From a checkpoint of a small image classifier.
Data: trained on short English words printed on busy colour backdrops, 45211 training examples, 61.2 epochs.
Rows from block 7 of a small image classifier, named by matrix and row number. Rows with one number belong to one neuron. Each number is 500 + 25 x the weight over its row's rms, rounded and kept within 0 to 999. All counts start at 0. Numbers have three digits each.
Before each neuron's rows are labels from the 100 images, of 14848, where the neuron reaches its highest value: "top examples" is what is common among them. Only what is clearly more common there than usual is listed. The data: short English words printed on busy colour backdrops. In brackets: how many of the 100.
# fc1: MLP up (model.blocks.7.mlp.fc1.weight, 320x160), inputs 108-159
# fc2: MLP down (model.blocks.7.mlp.fc2.weight, 160x320, transposed), outputs 108-159

top examples: the letter y (64); the letter j (35)
fc1.120:511540539492482484495502471529533502474482545510491525497485479516493470492401453566514494526492502508502512497505488522511507503498503520467507485501502499
fc2.120:508498495507476460493457539508484491465474495528486488500503521493508498551507482552506505484518501476451531537514498505510493497501483499446589493502499498

top examples: the letter y (100); the letter c (77); the letter p (57); word: copy (57)
fc1.208:496522517499502499486504495542509463510462497520500511505520454527452467488507498478519528506497494504498461480542479503545477502497497498481491514532454503
fc2.208:496482565487472499526485502526514476498496480520491490500511492517491519501505500483489541496502443475512487554483473476567475480528503562478499454510503501

top examples: the letter c (98); the letter k (35); the letter f (30); word: face (30)
fc1.149:513503519489500481490498476493506452505502484513559484515535561515442447506461497461540458500512498522426500517503506524484503458488481494504423513474509485
fc2.149:473521500509498528510502462494462512452500502503515486538473481521458466501464477397538517440485462495493439502512563479501509450465496523517464508521500522

top examples: the letter w (100); the letter n (51); word: new (50); the letter c (38)
fc1.128:517478492530480507516421541578519550488522502516508495505529465503491459485482508494464503550494499487498544516501501500497497504495488522519492522533533513
fc2.128:452495533526494501505502501498469512519525492510483493524509497508474463522442495488557488497547515540505539521540503501541494497513504492518484481490501487

top examples: the letter k (99)
fc1.177:527511473482511484487515532498504512480510495523501506447487542474491499543500515508508500477438471454486493575513469482465468540493500454503465519501522471
fc2.177:524501519500495485501550487496504490525485501504454500484505497505505504491506495499501457487495492504497493561500482526518492498528505505504499457513500501

top examples: the letter p (48); the letter s (37)
fc1.299:500533464475500507479483508522514458477521565487582486501480497448499491519498502523490493520481510499496507522534505501502504507523496503515502495485473493
fc2.299:503507516499507501491510433497506491493499519507503501483507482546525492513484524514472512517478518429483499468513513442521516510461460491490512489512492485

top examples: the letter e (100)
fc1.151:496502498511479480492492503513498472481499570486516511476484445460483491497497485485486472578471467497463508492501501530484519501511462486497515480514483400
fc2.151:503522515518517505497549497473496495503500497486484503493495506511500528502524488504483531557482499461476505456477488487497526488487476499509496495509499488

top examples: the letter t (99)
fc1.244:499547485517503502476500501500508519463526479515516485500481492507515496529502493476483481455499508545508492434533436463494504476496539525503451499500500498
fc2.244:486500540488511520507500501499523525497499504510498483482486491505506462509505463497520478484499408493530501483513489556443478487515500470501490530471505515

top examples: the letter p (95); the letter s (76); the letter o (65); the letter u (56)
fc1.185:481498510485483515510480507476552472490466495539480508502500474454520501473519521500494514494489495484499510515493494501478571499509509487491460500493545497
fc2.185:530434495497459498450528497475503536480482498497511497516509487460520512500517501459447507494502497526484512494480475470522517510514523498441507521480524487

top examples: the letter f (61); word: roof (25)
fc1.228:475510485497501494446484508486526515513500534455544506496490508509520481486476495524571429502523494497497486513518490507497513491498529480485511417485493504
fc2.228:500476514521519467505536483491482512501525471499504527486517469515545461504516502499544468525509420537515496488458536510499530484527449536500475536506433486

top examples: the letter a (78); the letter n (58); the letter s (44); the letter d (40)
fc1.189:505492488481490499472530497521493549493451483497498480499482469491479499529487501480477525512500500495513516498473539507494470500490493513490519488518533504
fc2.189:527481505505485450485513511495492463494496506564482507507496494473458525499504486511510499513464517534552523500493487548521510528491515523520437515480485495

top examples: the letter g (100); the letter f (58); word: flag (43)
fc1.294:482520502483528552472536536506499418498548509519493479525489496490508482502492471509471460493484503501481477494524511494513500518533523496512497563540499499
fc2.294:513430495514510460492498513497494544501464468489520500523423514501521500514474515467466507502505503508472477472514510484518498470501540515456482486495498471

top examples: the letter o (67); the letter c (62); the letter k (49); the letter f (35)
fc1.117:544501493515537524494493457526491504504512502496509464478512503509511495511508513508535459490504487483484548498506496505575539520546462536458506477440495520
fc2.117:518496498510440457485504499501471550484523483538506499505482468475511511498543503521493511513511504538591464528495507551456501479519500515501494499504503494

top examples: the letter s (73); the letter i (65); the letter t (64); the letter l (52)
fc1.2:490502523493496500484464487543511508522508546495501464513500444504500532502493468437531485504587469472507501486510473508476538483506468479503487482508521499
fc2.2:539460513505528493484496497498488518498487486481524457484500520515501449496510520507499495490492485499486497520440510469490566528510467463510500436501505490

top examples: the letter a (81)
fc1.252:465493579503454489495500499482446521510514448519510496529515504476525520505555489479502495488492443504536536559449491554483475499492497509483506490504477528
fc2.252:505467540481496534459503508504528492559525527486480497499497518523506419486471496478485438481487457510492502503497465500509519469493497496506575481501502460

top examples: the letter l (86); the letter b (52); the letter u (30); word: ball (27)
fc1.77:499474512485513476516529501525499521465521501598504500459500494527523496499450516512572434510516500504495516503501471509440496499548484494516513502551456494
fc2.77:491528504543489564472477476482500495510500502493454457498509530513501524521488498545505559469505497532484480495501488492493522492494507498487515532485443496

top examples: the letter g (35); the letter b (29)
fc1.216:460515572501495552496502482490461530533485492498504521520449486556499495482538496463495486498497473483490489518449526539517538482530499520488496525476502505
fc2.216:498480511541474530488513506423479476495489499500549526587497454496501503505501490476487481476508505529500485507505505532501562525491491488445520518506506500

top examples: the letter f (76); the letter o (60); the letter r (54); the letter l (46)
fc1.0:524498496485504514511495508516499502501491498536504495489505480585549451477501505485528436505511494488518479477489514517497555513535553510500480427482515492
fc2.0:502495507511518490493494464524490502500445509506488498534494468491536482509496500525511506538500475575500498494413503496496563428509500503491495506515446500

top examples: the letter d (78); the letter l (52); the letter c (51); the letter u (39)
fc1.12:520505511492451465494506512522489514467514511481528507464486545510461485496465533458500493489520499464479500490509497465499502519485493504512472463502502495
fc2.12:521507469501544506531504511536511520513494484509488491467514447517502476546547509523465504501510490491545446512517518506524511474524503501471516516483516484

top examples: first letter capital (74); the letter n (65)
fc1.66:578470520496519512499498492495454428454490490470486474521494492514561535509501450485492500506470511470510471473486473510511495511494495537467498495503520521
fc2.66:498484513455521534493529486510503423500524498507521553434475486493490498479488493500526489534460505525573487522500505518481498477510515481500504529527494492

top examples: the letter p (89)
fc1.127:500497520512543494531491488488503485480484494467562523477446497540469472455492505494491481552488517482498511501491429500483534473516484478537430495503487497
fc2.127:499498496554527496491497442494486484524559507495501539477512462494500469477540491488501539562471498502489495508480481493504490488494490496504471503476510578

top examples: the letter c (39)
fc1.30:529486499500448512492511535541513510523505500451487476486528522461501490508546475498498476521504490497544468560477531510508531509526530519496449481491518542
fc2.30:504482519465539496502502519460426516502515503484500532493523473494475486482474520490510449492467482456499497499486503463506505495521501473497517507515502484

top examples: the letter w (55); the letter f (25)
fc1.60:533515478486547476468496509490479507498496463499505508506446531532505464455492487468473498496473490503543504499514516506520546486526440498553489487550491458
fc2.60:490481506472510502493501498502511500519498517500505510464497501520503479475482498491504525425473513505553430502566505521533502520473500535498557454495467501

top examples: the letter y (66); the letter x (33)
fc1.219:500503526487502515490522489500528499474447524506477486522421500526496455488481493488501475495475481496488500500497478484484522482479503518490476490499494603
fc2.219:496525471525513500496489565505461521467488510501478498562511500462498495486502496485488515516509531509477528477498480544495509502473492492488517471502501508

top examples: the letter t (73)
fc1.191:473535502485476565512501512499492482498498477530479473476466500444531473475479520446533498490490482536511473426514508512492464484500519494571499498540500456
fc2.191:495451496498496499514551481473505512467501459498494490501499484501456504512495475566494497500513480502497501520516494504464493497516520499498509482511513498

top examples: the letter g (100); the letter i (83); the letter n (76); the letter k (36)
fc1.21:525496514508524530450466505502495461475531522481490474521456497525513475514488501510496460486502484496503463481459496500512498493497534491519483500535460501
fc2.21:508466499500540458498523500496498509499492441508472480509454522508515480534500505482474501471493513545453468482489491474506485514499530513499502513488494460

top examples: the letter a (100)
fc1.20:495474525518499496482515495500490514545488512495436551462515502487517506503541488504506502441505433452526499510497461512494490508562515517487501504509488411
fc2.20:521494503487500492513498553510487523515492497496486496505455499480491479468499492471470501465465501501531514482450487498545513500472506535550487496507498511

top examples: the letter e (93); the letter t (92); the letter g (55); word: gate (51)
fc1.25:440495542492496498504523489497513480555500504482456506411498484508497486479504505505505511537499473496503488458474484499499479478489484504516493507504490527
fc2.25:503466469503500496506507500487476498503515495461496473531499555500502500466508469484478521480586506482505479524457541473503509535577567496488521532511504508

top examples: the letter o (65); the letter m (57); the letter c (57); the letter b (55)
fc1.6:485509497503481531474488531518484486492486533559524504446489510489484488501485477477564459501494495502493555495525491499483498514538488465527485525518542510
fc2.6:499501458523499496493489489541508517525503503505464491458514502495469475464527494505545503499448466485444529500500507482495502481515501457508503495508538490

top examples: the letter l (67); the letter i (61); the letter g (32)
fc1.235:506487513502477517466546498478536520475518510469521561499484534483463503502503516531551437432512481500477488510481503527514546490496515481496500497462482507
fc2.235:501516481523517470506551522561494535517502507546491560514496463503539513464498498448495483509469502497455458474467513503494499517501428533534486490513501475

top examples: the letter l (45); the letter k (31)
fc1.104:479528478496483521505474480489539509520536470487499524501488489485564488475463445491505499508480531468521529482500501500486480485526504461491497455583509487
fc2.104:523485518485532482495454497544505504490505509544407498494456503504481505502477582521499506505509496519499572489511555508502475590504494503457501522510478510

top examples: the letter l (80); the letter i (48); monospaced (43)
fc1.56:502517463528506529470481512473542486474510495490470533516506512506525503483520418516493498510450505587512515436480541466501460502519540505474504492503524507
fc2.56:499459495454531484495448513504527493530504520511427533494503503495508541472510503488529455483497488500507476470518513495478517502514499457530550510500492543

top examples: the letter i (74); the letter r (70); the letter n (59); word: iron (33)
fc1.282:466482514500488484481541525502478518514463488491517506521438431497502517501532492492507515498452463472494477506494480530476483498482521496483498452494485457
fc2.282:470503502503516515493489495499505454493499496495534493483493500475537522517478481478537461488506534551516478505478455469520546532502435527489481477490506547

top examples: the letter y (59)
fc1.241:500429502481486482502496490498499502477499483493503501495438450516511479491468471500419494481483465485531534508498515505508500498495503498480511500505502519
fc2.241:514539437500514512508488497497489500487505501531496487493520502516510499500521446507513505477528566479498496475500513528452488439490496497466542483490500511

top examples: the letter k (98); the letter c (77); the letter r (50)
fc1.318:497472440494501555495511513500489524485535500524483516491525434489506478479504550495491507482510454482473506598482586479497434504547507514504473507515515486
fc2.318:519500534464508528506493497477506496520510476528570501490527540499482507466489505495503476481479500524499505541495513530520479476545549500479480496510520481

top examples: the letter w (100); the letter e (69); word: new (35); the letter v (33)
fc1.225:486487470501487502519469559507494532439516542522527505554470461528481497510469518504514469562478492482532536517484474507524504494481486528488508502525507515
fc2.225:524515519460488501498552501533477500508520499492507493506494534488505502463448490532550492476514500509513520522507464518484490499502532415509531498492487493

top examples: the letter n (81); the letter i (77); small letters (67)
fc1.259:581474516448502487460490478500462501504496509485552500521503521497517506523500442550513493468469534484539492470467507506502473500483501501448494503535499500
fc2.259:492490507482573482487509497522479496498504507492574500453501445460459472470504526476555500501501513492551509500463562544489456472495482497465513499499503481

top examples: the letter t (69)
fc1.310:491519514487498498507513515502532499510539491475504513445532490497461477494485450482472506504473493538538498400468497480495492513508539502542513505480522486
fc2.310:510479505497495503492473531491539497480507507513472537536485504509489473476548498539550500497486497521452518515491461514493504485500467502531559508494500549

top examples: the letter r (73); the letter f (27)
fc1.49:490506452488528503500497453510500477513493499504530491468566487524486484487501507497518476489519484473502496523485497506496529501504487484485538505535467471
fc2.49:493519500517489510467514511497465501471495500510524494517491524504485491510549563453498453491462495542525492498511493544506501568477533499441480490510500499

top examples: the letter r (95); the letter m (94); the letter a (85); word: arm (58)
fc1.171:480497497525477469504497495507502517500528501482521464516514466524492483531476505481553499518493498520463532458477509527481449485495499456513489531441478500
fc2.171:496496547506500530494495428521543478500488504495468506509508493531488546538481486497559500543480510492508413564468524512518496501494530505478523513484491503

top examples: the letter h (49)
fc1.302:501518507504500509499519511501496492494496460498502584500509492500491496476511468482479522506492497469511503525491519500511508552501499486492510514470490501
fc2.302:493506498521481512504496455467461495491498450519515534525502482557514505521468478449555488483458485528501500505480520581490550504498494477439481502508509503

top examples: the letter e (61); the letter u (59); the letter s (46)
fc1.89:541506508495508476505504491494486499495511517543563529469456506499507479468526507467499449481527534512470496506484484557477489451525486472546552495520550466
fc2.89:537503506462501480530532487509484462499492506499489508537482460495500467455485536531526511459522565531436496492523510490493493528513552497495494500508500529

top examples: the letter y (75)
fc1.114:505514518501483449523488481521488505497492521539506497455483492500511440503482486512559485508477494495471514501507506503516498427533491472495497489499540544
fc2.114:493502469507501494460441522524498499484531511504471511445483492501498446502520502493538508497472499548505507514510491504556477480517467463502500507510513479

top examples: the letter n (72)
fc1.133:561517505494495456458490503489473501533516500480563562498506499501507483475508456500495516537487509465501478455508516459499489529494519491482424492512529420
fc2.133:482513506492481524508549504511513502494487506511528527485489477502481499484507537447553495492503511524574501530500512534443506508503500483458492497526464489

top examples: the letter w (48); the letter v (34)
fc1.201:488501513505511523455483517488493488489490472504449504459500495523524511523529537529499500523492505472510518528532500457496507484524510506437488528484496474
fc2.201:497522502514534492503507503492506497484527504541479474433507500501471442512491538502498470497463489492548434534536534503499500522511537501517519488516500465

top examples: the letter p (99); the letter s (42); the letter m (30)
fc1.258:469506517496509508483533454515465474486504486502544504478455503466512477535491468462516467517499504442494499498508465548491510520470487492497475494511464496
fc2.258:502520495494501506426499487501499500500496528505537487503487447506500470517493509487493502478500550499471461453489492468477501517499498512504477472507493589

top examples: the letter r (56); the letter k (40)
fc1.246:499477539501513485479501479502503496500505513500518470500461541474461503499474497500486504435498499461596498519506547442480488486488520489459492502489468492
fc2.246:516512485524513523493506499474512520520540502495510477461502449506467469499479489510489506524472437498420497499517492560501485495548500498529503519447504494

top examples: first letter capital (61); the letter c (33)
fc1.118:467501469481491510481543469470467469474501514472528486460483502557507524520477517474484510522493478515492488489473492502518510498483486494496516539460546525
fc2.118:500514486480519552513493496501521493545506493501498515500501503477522482498492444465481498504513501499556503565454504490444525491483517472494518478493500499

top examples: the letter h (96); the letter i (54); the letter s (46); the letter c (36)
fc1.275:504461472481491494499492503501440498506493479489538502457514497505492510451522487467500501494500520498529500456564493501523497455496501479497440490512492505
fc2.275:486498522494537550504497494483506514465456500507515503522525507499498507520470455471522494483478512518540489465549486536455469521493508473499500500512477507

top examples: the letter i (83); the letter e (69); monospaced (59); the letter t (46)
fc1.113:479481522496545529511517515491510518495469520519492494468484497510485519472528528512476501482517510504491490496500527488555506462519462529510512562456445505
fc2.113:508481495465499489472465496493457524530475487526497543534496509511502536447497467499511491514490480509495501492455486466498503489484491485522508480489499512

top examples: the letter l (54)
fc1.290:541514500492501522484515504455503518495486507482436489481499502548522486512505479500522470511444526488514502493498476499518489487520511485507523490471493490
fc2.290:522498572501538471494500499506502511510495501510491527444493526507491532516455490480521502489495502505489511590545505484486525459503484500499521489502488465

top examples: the letter r (100); capitals (81)
fc1.264:541527484495538494497489471496524492494537500509543428516496498493505515504514546493473501435517495460499531483503533501513484520524447497510490518514484460
fc2.264:484492503490519530483488494496513498501493544517529449477504563500490467520499470548490486487511520468505507505540480518502520446517491537497609504501513494

top examples: the letter f (35); word: roof (25)
fc1.48:501477497484505509466487501515501516529495496537522528517533497493548495486518512482505481425475434506502460510497527515492560481495521489472474492474495482
fc2.48:499497457493501502505501538516476542484493499498490484547514463502511491503508500528495493496493493554502497495478538491496494500508530514499480461486501466

top examples: the letter t (75); the letter n (70); the letter u (48); word: nut (35)
fc1.178:464498484435482471513469508471496519501493487499482455456504449476499476526505503472500499495492493476455580527466467541531500491545529445487502511496501487
fc2.178:515498498532450508472485489487466496503509486512530544519477472527494499484508494491487486465534498562503440504501496477497500523544496528492543497514499510

top examples: the letter s (75); the letter t (73); the letter p (66); word: stop (27)
fc1.41:459505540460504563490498524500511542501457537515509501491489497518469505492543486469478502498520467415489492471483455498512495500503481490466501510501489474
fc2.41:503499483472485543493492477521524496492500499452501473517535470455565510502512508496458496466511523521473438513496479505519501503486524485491551508488517511

top examples: the letter d (99)
fc1.146:507460497502472520502518470492491495503500495490459569460499460497489474473502483522519500501490518529503500458505541562512543487523492510488486478500498560
fc2.146:491493501518542497506511530509412497460481513500496508498459504481521515473538535483517500573511593488503491509480558569501504505569511507505496503501501557

top examples: the letter e (100)
fc1.202:480531534489556488503511525514502495500512514512506489483475500475598501491529486485501475517483478547462509506500495570508498504526492493496494482501473452
fc2.202:487501446474493554503467562478492493462498503541513497498504438513515528501444427487523500500498497571469501515518515500503496499540512480512487496505499476

top examples: the letter s (100); the letter e (93); the letter o (76); the letter n (57)
fc1.211:525500499535535473497447499510502447488570496493464481502526490495496416508488503479560510494512509520512502492501498541493495500510469513427511509494474488
fc2.211:460500513517494452557510499467506506519475538527497495500488494496435492523503512525511512535507501552495488551508505513511491507497468505495527539501506461

top examples: the letter l (47); the letter i (46)
fc1.187:545502503496518499496493527496507534525447487552464557487469478501519481501495507492431526508479491493491478482512503482488486511514463520470502506514551517
fc2.187:541469526431514487459505502521495488499503500464523478503507534499474540529478505493506500485494474481467477453480572514536538491507513500490479504493501474

top examples: the letter o (98); the letter d (61); the letter r (51); the letter f (30)
fc1.54:494501482483476510479496523502515499460501495512504498470561556486500488482434497496511561504565511509499467506496485520501505460514527501505516440496522526
fc2.54:500499566492494511497465487510447504536505525507489564500507404503533501505506545501450499491480467509504494499473500510452488566477479521488496469488482499

top examples: the letter l (88); monospaced (70); the letter a (61); the letter f (26)
fc1.125:507504518511504527470496508465481523492512498499506496496503492446470465504522494510483491500472516504498475497538500493510486513491470495492505562499501515
fc2.125:494481497500477497530519496528501498531500503522465516504544518522506476456498502501533451453504491498497526484488480486471571502490550499501488468507432498

top examples: the letter s (97); the letter p (83); the letter h (71); word: ship (31)
fc1.292:487490490458512488483508513534477525479451489478504496493425472519440469502542510464466540543457491467497519492507470499495462527500512500459470505519517539
fc2.292:500517499426494487425502437494500509504499484501499490568468504500571498466485431521478477494496505447495487505501482459486502497499502541463507481474497504

top examples: the letter n (58); the letter w (53)
fc1.312:504476512498515514472468502502476491499471478471505528462455502513519527478538500501485494519500494489541504516494518492509500524485502519531492489482495454
fc2.312:485504487512506492495503452462499469525544457540524490456503504503480502537520527460524502480473485499568443500490567494518504529494478493500481494486520502

top examples: the letter a (75); the letter d (47); the letter m (44); the letter j (41)
fc1.94:500512490513498509482496485464485450519493512492513515481469503487492479502503507534505475502522461500482497527472537515448513531523502440525510484460511507
fc2.94:498503505490493501475489499504498456492480525533524560582498498509488468491469471522474488528464484496497490501490513538499474525495501480517519476510441436

top examples: the letter o (77); the letter t (66); the letter h (65); the letter n (63)
fc1.280:547496507540446497551482504477453532500503467542518490459474494471474478450495465500526467539522487505499439486507493544445487482506492495512533495522491519
fc2.280:511502486467500495548496519547506498525505529517493487486418518539475461500484510494525504491486487511486473493489478402546507492487567490441512474491516503

top examples: the letter h (61)
fc1.305:468518508500534517468489501495433500526528450493559537550507513519542496422507487487484526507505507487539497514458495472492525490507516521479494504510446467
fc2.305:535489503524500479471501493513506559489493493498504500509534504492518534537496503481481482485480538558551513490503497564499529497453495531438519486506488510

top examples: the letter r (73); the letter a (67)
fc1.100:497496481499508513498528498504476483456515488508481441518500501450486501501493445502453503512509561476546504433508495458501502514471560524503507522515504520
fc2.100:515528460483482524487463508495531500494500502511554504491491485534506426496472518499497510476454481518484503494491496486487493520523505504507513511492490474

top examples: the letter r (68); the letter d (36)
fc1.285:469522508475482561437468530492525457497447453467484486488489521471456503487490500493496504490462526500493496495477505484495495511497480488509504530540500506
fc2.285:555490499546502495505492464510518473520526517526504496468511518553509493500504483512478574502524520498509498486565499531506517436521495496497507496525502482

top examples: the letter i (90); the letter l (68); word: oil (39)
fc1.313:495443500497500481504555513492534514558506477488511530445491506471497467458497495519545412488476494478523510498491467510491491500462537511497492548456480483
fc2.313:484499506523503477573502485535501478527501564538460499560515483493506514482476503518483511513495500474530500518522518497488535548515490526500500473497527495

top examples: the letter o (65); the letter w (59); the letter l (46); word: wool (43)
fc1.153:528534508497493498447472488445473492481494508462491498516470513453504454510510503501519479487530466485455479488487502531493485519539509486487521495540493521
fc2.153:518483508489488501488485470503486495527499512492501499587486506522499477484540489520503496546469489481478526518497512512487497518486495521487519476520508453

top examples: the letter e (75); the letter v (54); the letter w (38)
fc1.124:487510499501556522464513536481482488490509498499476485504517463506531484544521493520557498550490512469512505513508489487499545478501498500508462502474505473
fc2.124:498505490500532499482438492501501506484501526511506509441522521499476501496533514502487492481489463508522491503533554555558511492502496502492519481500517511

top examples: the letter e (83); the letter a (64); the letter l (60); the letter p (53)
fc1.112:488473545530508483507471563467488454457519509490503463487545502449524505479490480485504481481505500501516535505514497476499516503451489468516501506533502573
fc2.112:498511519471527509488479494503505512503515469525530521461512546493483501535540488504501551505431529528474494501508497474474525487490542509437482464486445493

top examples: the letter w (84)
fc1.179:545512538497505550527497501522556496475501526492496487507524489491475496490540508492510495532518517486520482490491475497441518470501491454509496498484504499
fc2.179:471497497492521533481487514501501579493494504467505484416516520539511462512537499526481497489507442501483500516507502497509558501497480520530493499481505486

top examples: the letter w (65); the letter d (35); the letter m (28); word: warm (26)
fc1.154:505502496535505486472503524496518551531481536464510498533483483505547511480500495485540505519486498545458500488500457504498493506490488540540478542487514487
fc2.154:556510460446497492498562502515500466490507531511525502498470526522500523449487500534476500466476513500507482503502472525496500500492585500479516496504510532

top examples: the letter t (100); the letter o (69); the letter b (45); the letter h (30)
fc1.311:528524480501499517491500522516476497496507527468502502514497556491499471514505488506503441513525501507493522466481490504476483492487474477463490506491562510
fc2.311:524471522473485489505470493489592505500487495486503539505483498507468581500499502562513500509489506510537465513497471436497460520549511474500499505515502502

top examples: the letter h (29); grey ink (27)
fc1.210:502502509460494543520528511508519543486491510518506489457440486516522509492452450500545494511441573497545452542497491514500500490531532498491514486474503493
fc2.210:501498524511525467499492500499499495512500496509494507456502501518502515497477503493522499492500470495475501540512546512479505486499466502483512503471463451

top examples: the letter s (36)
fc1.10:515484507496499486489499507493464494542523507496516561492510496518519531490486466497492480497514516503484498508424505503487481483557498482473462512524497502
fc2.10:524468498507481495497495491488460499489492474497492505460498488500521511509483518488510500486442482555498491479546488525546506482506503470501462469503506505

top examples: the letter n (95); the letter o (91); the letter w (51); the letter m (35)
fc1.106:497478502493500487519520518453504477467538532519503497512456495411501510503521512496479504517507494483509523501501542536489503482497445508539512480504500495
fc2.106:490479496501531566450488550445543517535502504559581493460484478542496511506495456497477511525541489512502513517496497468515489518513513474499524496499462456

top examples: the letter t (99); capitals (97); the letter a (80)
fc1.164:499523516558518480492519488562480520502522497416507500502450488501474449553547507505499488500480510537494503463487487507484469475556493510510524510444559499
fc2.164:511504493463453527495506507447546522509517500488462483520486497514490505572496505510543511473477481481541502504547459483477486524503497448486506488498567522

top examples: the letter i (98); the letter l (65); the letter a (65); word: rail (37)
fc1.19:495527507489535538512484437510493509494463525488494472512554490490480475492503496508482502448505536498499511487475488425475500533488512540472492520503475501
fc2.19:527448498518514498462451480486474515488526489495515479499519510479462489498501533540498497572481506486499488504507482514509500522525519501500500444465499483

top examples: the letter k (99); the letter c (39); the letter b (29)
fc1.227:497482488517557544474521508508492470431521509537494510495530510516541466486490500471501482499480496478467542488486505507488465488498462501491481487501533492
fc2.227:494503530436527522526500477490514451521531501529513491503515499462530517487455490497487477507461500494503482586476512512540443460538509488495442487507519494

top examples: the letter h (57); the letter u (53)
fc1.266:456502460504494498503517462485519497500520449482512525520515487476511399459508485507495522484468534481511518523502498509525574491499503507495444504525477487
fc2.266:511503576489513479514497509562470490496500493504505488546506483492529501513446583465515488498496569563518497499494497577499492508511549517431456519494530532

top examples: the letter o (83); serif (53); the letter h (37)
fc1.123:496460484517522514498462516498469494501527449451496539499502525481520479495530483531498490531452491501506512521480508492519474544505493506491498481514463472
fc2.123:513498532509499474488508495495509503504506480505507540498508493504494501501499518492474445535477500521498509499504465503539512507498490487472500500516548475

top examples: the letter r (64); the letter f (31)
fc1.172:524529494490500468479534499525487493501512495477557450488481511495503479511514488486549503524533443475499477481510467462503505484549463479547503509506460500
fc2.172:522490496554502499522471525460507525486471507500499509522500506492483483484520459512477511482515540491512522525543470502500473558497485492497544495500510495

top examples: the letter h (67); the letter r (57); the letter u (32); word: hour (32)
fc1.184:489496502485549496496504510488489501455453445484476499492504451496506474444511523510498475506511479504527491537491487505464536533525497506474471520506499540
fc2.184:498505486520492485521500502541449500471497517505498496548497494491554550458511485494511546536496530562477532490423498487498484512527511519484458487516495511

top examples: the letter y (69); the letter p (30)
fc1.93:529501530498481512504482476477510503499475528482500492474474469504460486469452490501521499508534479530488498493495498522541490520509511555473530491509502490
fc2.93:486525473478519464505458509501507499500499533498496483519526512501493492511514471536501521526499510519463550519506510494496488448467547485461547487512534479

top examples: the letter s (76); the letter t (72); the letter i (54); the letter l (53)
fc1.272:525464492501509480487494495503513518447507499485479530504470437464440506516508501446535479504505509530509509523482500527522508490493473506465494511542514466
fc2.272:533486528454511475445508453511467538499506500501503491491487473488501505507482529501501498506488512509455528500484518501451545495500523505484493428503505495

top examples: the letter h (62); the letter t (51); the letter w (25)
fc1.8:484514480492483506433510520519501506496458485449498472511509472488502487499469514492480516483451519503564500522518486507551500525470496495516465535533472529
fc2.8:514521500493499530469470444490480529530458506467510491492522510431492472497489488498499528502482518509485493485493491453486522476483476499483462514526524494